From a checkpoint of a small contrastive image-text model.
Model: 64-pixel images, encoder activation hardswish, encoder depths [4, 9, 4], text encoder layers 12.
Rows from block 2 of the text encoder, named by matrix and row number. Rows with one number belong to one attention dimension. Each number is 128 + 24 x the weight over its row's rms, rounded and kept within 0 to 255. All counts start at 0. Numbers have three digits each. After the name is the row's rms in percent of the matrix's.
# q: attention query (text_encoder.blocks.2.attn.q.weight, 384x384), inputs 55-109
# k: attention key (text_encoder.blocks.2.attn.k.weight, 384x384), inputs 55-109
q.15 097:099145126156151119101112160146157137152141134140142106134122158123142113111156148144098165183171144134137149131138076122100150110128162117128123115148145110121122076
k.15 097:095099158094135106169118189134112148102128106118142149123117127133132120149133089113104097130173151105125136125107083138150149157110153137106135086143124140103114112
q.16 090:149155098178117069136084183139106164152133171137162125107140117160142125100175114130132097094070134129129102147117115110132114132125120166125174130104085120129127128
k.16 102:117113130123162106150121127127085091150104084127168171164080149127142147103145106157141165122147105208148105148092137100123147108135115138127157103113147125091130145
q.17 097:157071122106154108130118103090057087104151093080154128184140124144134121130127115109131155101146088144121116156116150150125134157103132126127142114108112119125163163
k.17 101:153143121159166118156158151115106170148154104155114099192080118112137111128119131132159133107113143099107144101136107173113127167102156112121120148124137132116107096
q.18 092:135130137133148108148140146103144121112129142140140084127177094107101144126121166155149150140174106133135138153150128133138123114123156141146110110156128173135117128
k.18 102:116100096154124135121152154137116108095146090121142092129118129117104138163117113098124095081160119131159124085161110142100129141123143127129132103101137151114100156
q.19 095:078073072095150142117133146173150162120107133127122142085064113145159133141106146105111110099164119071134162136143114136135156145128155127131167150127155147137097101
k.19 100:122151128135103152126149136112184129116152159142126071148100133154108134143157105101129153153137102140116073131138100103185128123163135164150134133146130117110112119
q.20 097:155149145118125095133160138137128122102159118126151131118155101125141170121130130146126133171114117120163159160153148106126128129099123148080102164151101134129112123
k.20 097:129121138105159168163122165134096213114124144137162106093105118120113113123108133122142153082157127087098116142134122158156141101122122153138126132095117173141106101
q.21 098:147130131166112135117093153156166135124099153104141101128171118100142139108156151072101110133121128130142133145155120137108114110109122135115153124087124084154109133
k.21 102:098134111090128137139114109099121102111120083160156131140106125076093159140158131151083118152104126138135146144132134155098165112162162116142137102151120119131125091
q.22 095:143136129094128108116114091112112154118148071110103140094139141113139144108135182113112125125100144144104092126124114119094122121149083116117135121120153123139123167
k.22 106:109104116122120074093151145115108152107141154165134140138131125130157131142154115158128200156142148180084107140127139117147118161122170139096143169105102099155104166
q.23 094:109124121114135118119152125160153121085110124107113134119152153094103105121096134151168108154129149121137090121129113132122100133154134145158174145123147171098108138
k.23 102:089119147113075156188145127122090115129147130122122122117148136143095117093118140149128146145146123142147126131151140063152133165130127161108153147157104141112178196
q.24 092:179160149097126126106079133124126104117070113137100118155125101138153109117106116129120109154122129110136125111128179109151122120168147112125103140124131135143131144
k.24 094:053154144119132133075108109150141163082092145123119111121113117159117146151114160088159109130077133147158159094104148131129138141084136105134183117138130146109117123
q.25 090:160119138148126104111095140126143125128098183109115139124122147120132138147135153130098158127136139165119144138134152141155118150141109119115087152140059127167092141
k.25 094:166105160132177154137100108146074118165132133134091101105113129072119138128115123161098146094097147122106135120114115147135160116122123123113145110099181099111139151
q.26 095:130137168140125100135128133129091154141081117092102142106103123128154084082115126129136157147141171156097124141130149150085110113129102116167101088144120136121106122
k.26 102:121155115138124120116117165088122126159085115102149153150154160124112075099125119157135110147195117083132101096137125161151101146175164186133129146127121114147141087
q.27 097:116155139142138119136108131119092099112173141151109154154143112102112175126139183134134102103108116169090106174094107098151143134157073113143120123156120079142093122
k.27 102:150142104147157141122120139129103129091117128135162098168197144161178157164141107170105142131115141138152103108164124134113157124141133111115102120133108103117121158
q.28 096:090151136159130138112132120145127117145126122135124113150127161120178147094115106112147098149125132098140126139121118083101099088100067162108062132116136104117117113
k.28 103:088103141141110134158120125107148158131157149117133113131101133126101152148101103122153093102145150166117129153108172122147184111059177133072130170144120146111105147
q.29 093:093133086153088180119107173126151155102148153119157165146091132145151155131131137147102095100151130094129136079124133167129142145116111103113131163073130122129132121
k.29 096:168135104170120124110145105105099120165138125129140151121144129138129088119136082140132126185139131140123130124128145102163123125145134136161140137097170166128127128
q.30 092:095080151089126113122123118124129145144143143096122173123160156094138146103149118128127145130055114118140120114153099065159130131114108167079145123153143116110107104
k.30 104:157134120150132180129105135165140145119123101192121132146129148096096101114071106132179115124145132136129157175138113079120070128136154156107142110117155122094155156
q.31 090:103144100185066112119130139117137078145142119146163099112134178096110140151156111142131109123129132082098128128094125130122102154136137092128166145144151112112151147
k.31 092:105147136158093129139150120164144166136139160162106168115112115091152151110186106145139107149075141131138135128096124170151141166122073119101117074105108108147116132
q.32 108:107107140119109147122124135111083092090151115163127128110122131103106119116119109125129121131154138127091093107135117159152182110146095136158139128129142115114096126
k.32 106:144108137112084143090110100140144137135139121134165131122121136141121122120117113133123165143117146145112139115166142093130136128119091100098096136069165123154163154
q.33 123:126133131105112107150096119109112106178103145152111138101114161155134125113150077099137120105137125084119145139151129139172157117136106112093138152110135111119113120
k.33 110:147103132194117171148138124135129120169138089179153093139118107171135149145148139103091126091149140076137139131159139111106091121133107131175147128114133105158093134
q.34 134:110089137130114110143121153092105119163150089123138169157091119085113187138149192078128150117163098117111097092102148126142142119119120148099127120102161161108097117
k.34 109:107122124114072099141122127110122168125124160090155109110104123141109156157101108134149133120164137094138090099114125189176145147103145154129112100112103062147124167
q.35 106:077129162111079147131137101120133123101107143133149133161106088163109091133157082117144120148107142082111134139158111075125126095130141175115110124140146094087095124
k.35 101:089146149170168116089163151131111136153153115117151120085141106117150113133146112118138125149106114135166133150118155126183093151164153136101108183111144125120098107
q.36 118:131124131106169127142127126123114179089171083137102123149104137121114154147129122107162127141169123117118125117138141158136100054163093156109136129102141135119132119
k.36 104:118107081128116157100122087127128145130118129108103101100156101116119119080123151119143118123150130132088121160105135131145149134159120108122127134080104107131117168
q.37 106:163124139124160113138105128160121145143104150148120145132154101154111148137103106124113127139132128124142145145100165109099149169106116126124133088159118156144145164
k.37 108:162149115114106120107118149107115144180131076122114143156137129130138110142154157141141126128158111110114177129137138133130105112153104159125165066079137158131109101
q.38 119:120097129121111151109131131114089140119119155108114129145133109114072146123169100093080137107112127123124101127146085118152099152097163158101122104119117106143108101
k.38 105:113157155119116107133102101142128145177112128126120136114176112141136096139140128160117121057125128156093153164080140123093104150142165123103153138099166114101118165
q.39 116:144170115149073090140131112163114098144171092084121134111107158126146147133117123132142097124144149174161118163142157126123120125145135111137165141147170105116161080
k.39 119:108157119181108138119144143104111163137137169124122073099121084154158128140132093125152146104095114122109127119126118148145147148115122156140072185138117115131140148
q.40 110:105133105084116107129124104116165137102137096116139124153155104121134131143134156122088104128134117123127152126122108109117135149119168132122109093122112185102129110
k.40 108:114094185141122125089109122130106144141119150085150129120146121137143124100103118118149108112125098111080137137176160143101127142095132134117120121193150123139141125
q.41 100:114151151114101140145090087097159156097130144128162162125112129135158141090128152148165116160155152127120158131102151110125132118185144162106104127123159143097087125
k.41 094:130138173112157132105138169144153121128109146137124101131137151138125100149136123159080130110127113178111176146146134108110132134128119136165120128128092140126093145
q.42 108:165114128147118119155103156150130144134152111097137103113123127147134113116172133154118115126135168111162093162113118101122078122119144150126136142118092116103150170
k.42 107:134129148135185144116098101129153093171134134149129167123142126130134157121135117125088073108105140159128149132152119135152100157118135129104179079111136120112132128
q.43 099:136119084135114110103146172155158150162176124098045098111127146142111117102086165137158114115126154136136144125097096144144117119109174155111144107167132143129154097
k.43 099:157121152110127075140109087098115128122106157122128161118107133105136130147116124088155120135148098156136117125115170138140074136112093149073154097106120139137171169
q.44 097:135131176168140135149153104111121184120088116115135113135064131126123090130071136101152157145124135151129141129153137109133120140132123141134117144118132102138112121
k.44 112:119083130148098166134127083106103158148111132127125120122114077152114103125152098097118162127119136111126113155115179118115137110127104133173103125158148138151132148
q.45 100:093145146126120148118108115137118130183130119104121122102157109180130128103101121116144119113104193089119150131112120130124151153148142118128121129117141157137096117
k.45 105:122095108153125130154161124101154131149103121154125142146151111121074122157086114132140132128165109153162122119188104141161163107139167135136112170105104136112168126
q.46 102:126129099114145123086121078101149164114133117110111087119114152122144146150116153103130130116116155121140144128145122102118130088082119094125147107126151081118114146
k.46 101:151093091121108132083115110094107106120127162107110104152150105139104178096100141098140137126144102106142082144122115109134092127113110140072111120139142126116121065
q.47 086:155112135137117120137157083080114115149137163151133111100118128186078161149147132158157145096100149123142127140184175090144136137138143119118109161153166121150171127
k.47 096:118083102154163112095169113168099158113132140097131120113130147123156175127114155150133123106149114130130136161161123123143119138140112116144157180179132093103134170
q.48 101:118134121073142132145145141098152127136139163143157144146157129125128111114127108130147130112148135130144141132177145112118127122141110125089158115099138139129177113
k.48 100:092118132105132149156155082116141162108128128143171161138131172119134180097112150137122086156097093138164139122170091144145150137121097131175121140139086093176100125
q.49 093:076183161107138118159119119129141111148116143096095102086130099104146104149175126140118137158089123116125149152120124151114123143116120122128103157098127139117134142
k.49 099:185140084140085133164142093102123097154112095076139096139139129144151125119129100133133130147112126175128143180108141136147139123134185131154140138099124176122130129
q.50 093:132158096136131123144093085078135110157078075132164115111148155144118121105084102133143114146119174129069138168115151089149107163097060081114139101089148128121073151
k.50 097:120148064102150124113120102103145122144097112101133098135121118137091154122111161157148108102108142118106109124105159156134131106078108123109134148121112095150150108
q.51 091:108119086125151160112182120154134158140132126108111112091168158110125127121135163158129118109121143108109131123102179090131129102147128108120129109151095128148160102
k.51 100:132088110131107163105102112136155153165113143109110161141184101102117103091103101147110079103118115105165108105133131080194133129116127132129118132146099181132109139
q.52 092:133120128126121121099125125167159112140099144166131078122127125108090111104140094116107132143123184145100078139145133091109170129125106146158171138119121177128114141
k.52 100:110099131140127106184109132165136077129069103093116111159151170094125171149098113154123167105116120135164166085095094124088131124118151125085124130136143120162093120
q.53 089:107133110152084182172117123143118109125155108122134128085104096135135117125156124112093140135096092087155113116107096114135131156144139165163115159113075117112125147
k.53 092:121060134102162132162173135155096121127101096132133103118143120194124141113159123148138152103118111165139111117124187144132190138104135125122136090147115135090164093
q.54 100:134124125152076160134122098135145137151127138115130110172131114070184105123152163107139111146113089102136138113128140093125133169138110148131126154106093133119128131
k.54 104:147122110125137145148057062133136142115131118096110085156102143164148132171172138134151135167183108103109128165138145137130125124127149141145161183102071140129154111
q.55 090:136127157135122175155127123115178117166139149123092149155158121106157125176109127111144154137125084167109121169185100155126096123120149146136149131118163118140143167
k.55 094:112124138146129162126163108117128121076145124118127102128115112106129121155166093129131115140144110127122108136140169144117141102136117149139138150121122154144120101
q.56 089:181101098109120101145124118084124134130112093113119124134161114140151112127144126121094129081112136151128086118103084136105114100131157128133160147110134145122095166
k.56 099:129125128123154094131146139081102105113168151125084124142143156105159108112135107107140112155135100105102148131147131068113146076182112112100149126101130135073134138
q.57 098:162139135122129139139143114076160105091151120144151141125093131113118192198054080101105146120133112151105145129157195167121116137141130140127133130173137175121131129
k.57 101:137085085122162109104129163127102119135141128169093154158145152143147144114141126144116142121083102153140118145155129104110114140111141111128148078115119125137119131
q.58 097:139116142119116139148129140125123092160167142133098116138118160139122139100130111131164102116102110099152156121149154110129130143141139110125139124130156141164130144
k.58 094:117106093113141122100143111158148146138103105109141120104140104146151158140181133131107157145128125139074137121118158138108097143148117121144125121128142077091140123
q.59 088:143076130138120132122112143093128160143126120150107137144134130143116117090149146140112106155131107070121140073134124078161125133097125208147158145119110099125130133
k.59 100:137140135142138161135098103128099139140149127155126111098160129127111145127121137128118104103142138142140113131116106140105156112160182113120098154129170139104127107
q.60 088:170103128114116146130138078121178103118105120182098149135118105120129104120120140154136102175087121150092133143103175165131133138096169138123108109123117116166114137
k.60 101:106106111130112113167113113157109113116124110140109132178130122105113140107130118121123148105132143169181111158127133157162151111152143123140106087155215185106132107
q.61 093:112117156118113112134164075140135121135091111156134120117108139111142126105090075127122158124134087155193134116138092083110091148215095148173131146166100105158114110
k.61 093:168118113132137172139116103107114128148150092128143137137160088155097105144126137133083129121131142178128089083116094142148093127121149152132130125145165197112119106
q.62 097:147107130163103094136110150078114132130158126140121157133173121139125170112126144074141120104135139116122118175122146078136126140133107124122114177166144126094141157
k.62 103:105144152124130094144128123106092117112133170160107133103121127114160189147149107100149154114097110106137080133142082103105163106164096155103129118127150119156098152
q.63 096:094129126129136129117095124143117133173149148117120127152127148095104131045142143161145158121122128081131112113129127186102141102163166124144118148154124117135083164
k.63 096:141115153085143172132168169126160125098141129159122152114114099109135098117155162152134124103090150137136127156144107115185096142065102139103175099090107098137144129
q.64 110:129128140138120084063154127111135149189103103110103178112118126112092145092116071096128159104152147119139104122072152129147134129095163081117176114103144176109144075
k.64 107:116138155110112130134116145107100119115100133138125159136082152118151154162112137109090134111138098106101140115124140126087080093150158145140145124155136129109101098
q.65 124:104087164106116113084147133131130104130183092111133179113107100130099157143143104118155135130110115152104118188112126136082163157108112139108118095163156130129163152
k.65 109:095145129157117134161133081096152158149173138124086104162130099137103137111130099161120156135175147134125125078117125115088116106118128129111147109121143112179128183
q.66 120:129140089075131105131083170157114138110141109133166142128104141131123097136141124128141154137106130086164132106116060170122138156121114160123112169127118108163156136
k.66 107:149152168151152113125120109120106151121145138149115159113097161169128134157125144097157137141151141094113148120168129104117149128124153082144133091169158133118150112
q.67 112:139156116175126115076110130119116122172146085121160128122092105141162145099089110125102142128116141181122134145143183112149139139164121128100152139108128110104068118
k.67 110:172095153115130119137131120138119149071128132140118127122174109120163137154130143095144071100183148112159121170139113154111105136097182114134107142092103128196160108
q.68 122:091118142122155102188092134111119172174125130119152089103172162123139083129086136126142127155116146118136127147145103158113129153129106151110155127156135137125120132
k.68 113:136146128114075138123110110167138145110138096162149130126154124116128131129147115116108143126125141124105171138141137150107113137124125130128134163146078119141111122
q.69 115:098105127093127128146139146127100198132147158133142134085145145113136136139118138111134128165122153103115121084116153131120128169116090136107131127191146089127107118
k.69 112:111143123124117086111168123118099102100136143099150098137114180113100102186066124086145124077091083147090130109100157105125112077137117119132140081132153129093126162
q.70 113:131153159125120148148148076119097094110118082144170085137134121135076142092083167151134125164099081180146091154128118143112111163103114082143107149114127113152108158
k.70 107:121152129105176142131097187134133113133146112111092122095120108116126117097141125119120096142122058155106141125121150137135092133093152144088112117110116141164111124
q.71 109:144169143102109107158097125088145093187116136118114165133130152134131135130117127155141157126117083124151138136089169162156159138136170164145142140117130108133152097
k.71 103:091158095161096142131154110157136116129124179114123103093115116119095102116168120148102093104086127102157102124149117151108134118155146121125114129112136145117130134
q.72 111:143128163132120166109107107164131141063118124099100127098126138125138110124127153150123112164108105132115086087132120098142078133117115093102119121126137121163151107
k.72 112:113101168132159108119096166137115118174120115150135095083114153124172132127118114103167140153158110203104117119124145147144132132150109138149101079124120140164122151
q.73 109:051116158136120151130157094139095113090136112122156141184151139176108127157074101123157071112187126123079113150146139137123163131101125141157110122126172114100106142
k.73 116:151153123079145112121122106146113126133129124133157122089141155189100100119145147147143172119151127127123138160086120141084089131126163128122101113105138141104167129
q.74 108:133152136153144129094144140093115131133117170109154101139129105117127172097135110177089128122115136103090114129087121156111131138125126161127142163137130110114107184
k.74 107:128128093131114107162117153182140157112108127134099111154134137105137099155094125100156091115123111168134157121119087093096141127172104088106113135153138168120138076
q.75 102:132135137147129131166127140155164093143169133091120138129130156148169151112141148106138162145129123144118109107141161107151156154113092182120139142095119173107165112
k.75 107:146137095124143162135103130171154117170105137092147121126127125076142110145089139090114079124153143122125121110134126124137129124113145136111110101125130137141136065
q.76 101:175127148167116112110144113158089090113137124139137081108144087121140125141153109138113105167140115101116120122113114089094130146144121130175147094104146134112079198
k.76 116:099152114088107133109134150108116175159105110104136112130109120123141136112182112113067085142113110110122103093129140134210152090139108132127114083132140143086092114
q.77 091:128128162150127103142134093142192114126133098107121145094099147049146150163148124144092137128081121128125118177073121142084093149145145139126113160136106130143078146
k.77 104:143115161091125120147127129112113128154099132105148081118099132159121137118077119154132139145173167137104110114147121095157106122113156131102104089141195159104170112
q.78 096:128097108131113119162134108160159157141108099154129121139169132150154155157123140126119113125137136119131094156159136152085169100163126165086077106078153143131124112
k.78 102:165149135164148154152108110092127123161145116081158157186125128125125137141108174107159118118146145123140103134073153134104101135117139142094197106120166150092073124
q.79 094:141100135138119101137141152132130120146135112126153158118110128115102121090143060139145138093116093107120117119124128119119111128171093120139126162110113137086108170
k.79 105:105130105109108100078148162126116159124107151115176145100156142156136197142140096123129108101125151147114134143148144128093154118119130136126108151140150113112134123
q.80 102:134135136142113146148097073111136151133125151122120140160144116098151136144162169120155139173155140093136114143124120145109102134109153177132111121083154069095125119
k.80 099:108142134104127097072159136125107152140133137135085103133145108111155134116132144142110074115120151143155108067135108121170093098131112117132092104112144139107090134
q.81 096:133116157147093109137153115105133078135088111131171101168132181084092095118124106124095109114113128141124132140123143109129130119179148152129163116095104121160117113
k.81 095:149152183127137155141124163130138117079091142139144123155115153149115078128112120169118148148156135137089106077112124120110152176161139098108134116104121099046129150
q.82 098:161130094079099103113185115168166204104128087132140157152166122118099129111135119109169122098119114133087094103114128128130133140151151140125110109122113135125128126
k.82 106:114062124111105138114103114120133138148139111101140098175131147143140153146124196114098094118102097174143162129115108139117127151124137106143137081097131141139114114
q.83 096:116145095139138093097146143099138141168145156127131099118129131111106171161117107115094108091097106112126085171156124143082122151104154170104120127119114134153132092
k.83 104:144105155162141115117108149107146121122094128129125142203144124098153150157180070143123142148150123127127129112163118128143154136121178088105145124159112144079109107
q.84 094:102123124124099132154141124140131113162133150091125143104122125126116141137088082136120143116095101120115125119128126121142156122113121135121098106203062110123117110
k.84 103:118134119130134134131126120093088140118102082105149107122134152134121097127158119116123140128161135115131122126098147123109131106108143121101123125114086152124097104
q.85 096:111096098127114144141187136159100145129142125127143122136100101114118135136160096158080128117117107127125112094159135130154076104121087135133109122133088112101138134
k.85 101:110155134127146137142116121105138106134130158101134120126118108152132107142157103170098145126124160165136090136111124151142159109119132137177114111146139143129120147
q.86 096:109125123112165142159137132142113157132145114090181173130120118116152124172142133107190122112145103115101151099104144155159127124156108119114141147141122146099155107
k.86 098:106136198083161094103124152164144101103105092145136075112171119129112153109124154147132127162076158140135073130125112149161110126144131112148130132111161127112130112
q.87 095:121161110114106106108159192161137158114117131126094134138159139144178148103115135185133119141117153124120156120129146175124159134137133150102128148165095098135114161
k.87 104:145131188165100112156180152129113149104132105154096123113128126113136147196150117159110117134174156182123113150125144077130121109165109117119139148166152117079143129
q.88 089:165122127136095146127116097119114160126125108136160137143147157113129129128182143085166137145151130105133142095097096138105142127113134132078124083161098137096090121
k.88 100:151092140165078126092117123142162149132108140148118148106123127106157181081151112135079124097106132120178112105119112140125108137127123115147094143144121144117137126
q.89 091:134157156134167108122172160154120143193109106119119134158095110094093098134122159123118082118137102132147151160148130148182110101128110097122172129158119083157113100
k.89 092:108181116126132123135084126145130132124145104135143133140143095159102133087134100118079113125119137078121086143120115118133154144146149117152090115131153123093129095
q.90 094:095102167106120125125127132121100114123149149131109120135132130159119133139148108161175125079143079149107141116126146160101105152168082140162118130135136134155124120
k.90 101:132134145136128106075158111145139130109126134116151152108150166102145138096132127154168114122099143163142145118148109134111136120126121091153155119108184138153155118
q.91 096:132132135164170122144089146082153148083119139154149090135112109145125135112078085117117145097133108072150170183127169111096137111114128135110113146146110102144123124
k.91 101:088158130126149179154175136114155113126125099128130108131133141165124130129127121145099151079129102096109181073134110104107111168129136067099146097126157127089107153
q.92 098:129133134155146147128146127143140135141166134100145132096061187117160115123161186121121103130109126108072143080130121135105114133090117155111086070127083115160165142
k.92 105:115109121121110134144105110108130122152132092136142163130149119137148175077169096179094119124102120137135081117141152123143140147164137107100126112147199153114078150
q.93 100:113108093116132129124099094153146136133108047106148173108147142132104085161124112112144105146152131093122125179124173153132136124143121141079115127120103128105181147
k.93 105:160088106131109111145124127108128110196144095123166108105082137126155161097092168130132148140120111141196111121151123131175102112104081154137165098150117151117105125
q.94 093:169148172131157159140157142114113121128150151129134135119167112156158130139139093096105128085105125154145134088086158108138179143144099149106121129112111170097089163
k.94 103:087110156122089137152131152093127116113152135155114136138093151103105180126112129152156129123152144131137117123126116146079113145100098191121131118151117100131143145
q.95 099:127069102116128109163112165117203097084103087149123158151159103119098122089161109128182148127134110157124136153143142111112141127122115102143129103115088140109116132
k.95 097:109148117167119108125085129114096084137145111080125106136158128152128097098128124145098104104117103155137133093144132133133103098132158110098121159120150113100108112
q.96 111:161131124095136142098103134129107142144105114163138102123130147138150105168096126113157120148119154123157144144131165141116168092096143109123119144107155103103145094
k.96 110:107154087130149131137116159145180103161080159137120118151106157148106131113058111112133149124146131158120112112154126133116184124109126186131112123132130112081118107
q.97 120:103157146141192085116163137104158079115209105111113113127123108191142127118156120147102121124117122149149147147117114102148141133158118173098114121080092099127153144
k.97 115:111131134138106138159163154103118150133106105098125125151121135081105132117147158114089127152094097121125105176125142120130163103074120105161142123133115111169118148
q.98 112:114156089134152119129160111168123132130112170110141133116125128141115100105122158153100158082094157111144103167126098127127104102059167145160133119120177169154118155
k.98 108:141084145108149136139101138122116101138155091097127151099171144167152137146097120148176142134153154130110142136124169168128122125153132137086112134127130140101151135
q.99 114:120099129137126175156097120122092091113160121172101168133114059115145127145073119120146141105125119145135095089151113111074128098123124174110139144147128128126103114
k.99 108:164114080133098148140140103150120106079157132135117115113149134126131115092137130148132109127147147082171163110135134137183161147151142103154109151149130074156110130
q.100 118:079105127113120097154133145117138085128102125158151081141152106144160145117156154116078174121155104163120166093117123159121091124137104164125118171140132106145184105
k.100 108:125120109158089077127155143140132193093111090184101174094101150140105124091094131072134176129120122152111146112187141148122132127116117111150171111114105104129108144
q.101 111:130188113117141192094194121112086098135103113146154092161101124133158118152112115176120114088097120124142102127143149136142157156120110169091170046137072146158091119
k.101 116:115120167113112126117112130169125120104125109077119124127123195108138139160140141149125140076121116126133096106107151163188109166149104128133119111132157173090150122
q.102 116:137196100144120117105113113143127097140167151095130148123116144120125074112075116169111106094124172129114136123145111107147133138103153143123061134128089065113138097
k.102 126:087090112114140147059110146194116119058136134102133135124117095097163168074131120134133092148081162158166109129124119102157130120127115156110119107120135101135125116
q.103 108:142119158131110161156122134093110108118102117130125145132114133118091127096083110123152147149133162122120090129126135130095095098114123159130151125108126114122112118
k.103 108:135129131126145145159123182114123111109139143157130138153120126124155169138160122141080122136128135130170159076158113106164110088161123067113130147169111140141157073
q.104 120:122137120124132082091107127104131090124127115122151125131092153126082123129171140096127144130138127083127178165118125092158163120172153141156153082085127184105108113
k.104 106:122114109106109119131125101142128119143132134103215149115138129156108159159140080163110167135118148174130146145133101197127094140113179151102144146113143093130136125
q.105 111:130131135131091107158120122152139137154148107146113119104121144102138123194159121127113153139135108137108109128160108123137128104133106093132130103139110116117103080
k.105 118:121118124120134116080118113129058138144138113128110123104097133095128137075110144101112128111105136145136137098117179122233114131136134130139132151136120143128111157
q.106 101:117130146129149150104102117119112156125116100080144121078118129152146119171121136116119141078160104141111087094121145093095128171165130135069152073129122128138098083
k.106 102:154178126145139144143123138101174097123107131130185148157127145127203162120092144158099111107113139116107148143148117168135145117102119074116157120138147161143106088
q.107 109:125192101131135153122108144138108113121113107140119109116106115163179132130082152128125104120134132116111100117141123127134118143136131103103141127138129132090129134
k.107 111:114158161103128120091145094114095123158134128116118149082116124111169147114158127113107152143114126143133121075152146138141119099115127127181116084125142138133136111
q.108 096:141148097142127117118148098097158085126114135122091120126107120152161112112164130113101154115125105151140123167122130103075127113148080116150128109166128115096180160
k.108 102:117139177094123123123164080093098133131178116135158145160140121132124075114139130110110151109144165162136140135144146157135080156113148135124105122153135099122140128
q.109 096:087155125156161146149134152111131129133104120117152189138104089109108131132099136131138139144157108113156102192137140166135146174149124073126144139106136129109166125
k.109 106:129119150182138109125133113145204109139136085153096137117116151124137137131115140097151161143132156080136083137133127140088123094137187133110144110099170120112147143
q.110 095:154105152118139134197110147118122142148143110107117095147125150115116130155125147134089124134147116101107156156135120144110104143141135113130087155161086104136151128
k.110 101:102098120142156132135141148111141144120178105132073096123158160147102145146108155148144142115124171159146137099103098129104066145129111104115110136133130102103118127
q.111 097:101136161134163130101114182125139164101144175146112097122101091146150140112109172109117098121102095120158139080141150104131148150128120120139149083106089099155130120
k.111 102:135113126105123137105099091101118102132138111130171110120100154101072135124126130145182175135103162145115128143136106162108121159157099164091156123135101101101119147
q.112 089:134149122118091122114141130171089130114176122108173172117144095131118134129155129173136126143090131117068121132139127161153143133110122134123137140120140126153133167
k.112 097:072163153112146147147178131118145091127086131090147110144111138143117120122159136171074162150146098117156153123136119132138110123134124102109167134111149138156153148
q.113 096:154102101145142134121117100133126093132175151157062183126159161090102155129099125135157105131145124116162119131115162107160095127121138192109141138124098122149140121
k.113 101:165164147159104149125150082155130125143092134123091110158127126122112131120125109175154140122130149165122129108132100122156131108105086080140114158126159113133144135
q.114 091:126120128149141166156122091121092163103119123135150101118157088114122108116128082142157145122104120148078113126113139150125128133120102116157128104136130130155153134
k.114 092:118101079126137126154168098126127103114132158084147109149116152133110112142144124127131109143128134167107088152118150123129146126114115150084142115135127146105132114
q.115 093:141112147066133102114093127115142097141166115122114177121122127089097116107124148166119131133143120123108111164108153117150140152144120126130111153161157161151128119
k.115 095:099134158090124162122128170184132121155142102126112129136135153080169113138142128124103115132127125151146170147114161128100117178119168160141135137078118123119147135
q.116 101:145087159184144157153151121101134149156106138130142089154141119112142095176143143136110126111138142136122129100149113141048136118161124149133135116142139135122117128
k.116 103:146096137181144129125120169122109106145128149117157100088107147117101134180143141148139128130106162118142127106109132111101125173118140133109161105149130140133122175
q.117 090:119102157132146129129069153101132145150125109124137091164152118160091085151149184109121131149150119123125134097108112135133136107127150173149153139158145128112126181
k.117 097:163139103138085111157076140139107175148105104128140133149127138130143096118108142167139101110100122151095062150110148110123123130093140189160088127143124179161114116
q.118 094:117117169154080124160131082086146139100099110154142097114106105134105121102140141092177153162167123130179134087125119106113140152113099099168136098149137116116089151
k.118 102:108105132134132112121148147112092130119130109102103107120158108156125094183108151140170136126149094156150129108126164121134135107137152131138117138172132117135174110
q.119 095:142116080105137134165126152130124092108111098098133164147134158141165138151120151121162146144101144179108123118106138147135134122126148116126110107099130121135144114
k.119 104:113159161068159132076138099134118109122112108100126124102103128124111142122078057109133159119106114167148139131150150121165114111098138153139122163142120141114169101
q.120 090:149077124143169139143154116147157131122177140107119115106143120133113094111126120159124120154158127151142113138164125152140121141138126156158107145134093144141144175
k.120 102:111099155122136173144170112119133145127117123108123144157160097114132158131092117117107159117089137097117119101116097125096124143111133118186100110113148126105142142
q.121 090:113130101164159092109151119098145155099104116111119143130092153130118120123124208113083117168180125144148112141145103117089122123138129145120166100202081148092149135
k.121 099:130172171093161155160099116180176134160083129161160103153109101142101127122160102144105169094121190097061135093122162106179087098126104175135142137143104153144149126
q.122 095:131120128147137080144103115126118156120139135114145114137133154113117092121142108091138126145122109057139106105146115105131110093168108132083143092127105138151145120
k.122 098:082098122129129082131111124105140117127113079117168165114124137116157154151111146152141107129118091133152116070156123114181134112137127120226124152126120135102092122
q.123 093:119150118126106164113157088095159121102142123060163121110127087120114159108122124071121101136121116143118161131095108149148128143087181128106143115109116122106130113
k.123 100:159110109141119144160127113135108159102104141170110109134120111118132104178143093094118109122117128131146093112146125146150112111116131115093135127135128130121152149
q.124 097:110130144136130121110186147107108149104060143121128107141036132138142153101104082156171177147111123100118180119124153123150118120101131103149139120139151119096110119
k.124 102:099120155111130130167150125107110100164156130141156193084146113122112117099133144133117103132122128083144104102123104096110178134126093146115129137141116111120134145
q.125 096:155122151147140122102127136115157147135134122155176167126152140103087144111098109108124123126144114098145145112055132095128102092146138166143103131129102136103132105
k.125 098:116130184125127165126110098142143123174138108089125105138164134154135152113072129127108110148117153143125129086128135134109170134113159119120117091102173124133090125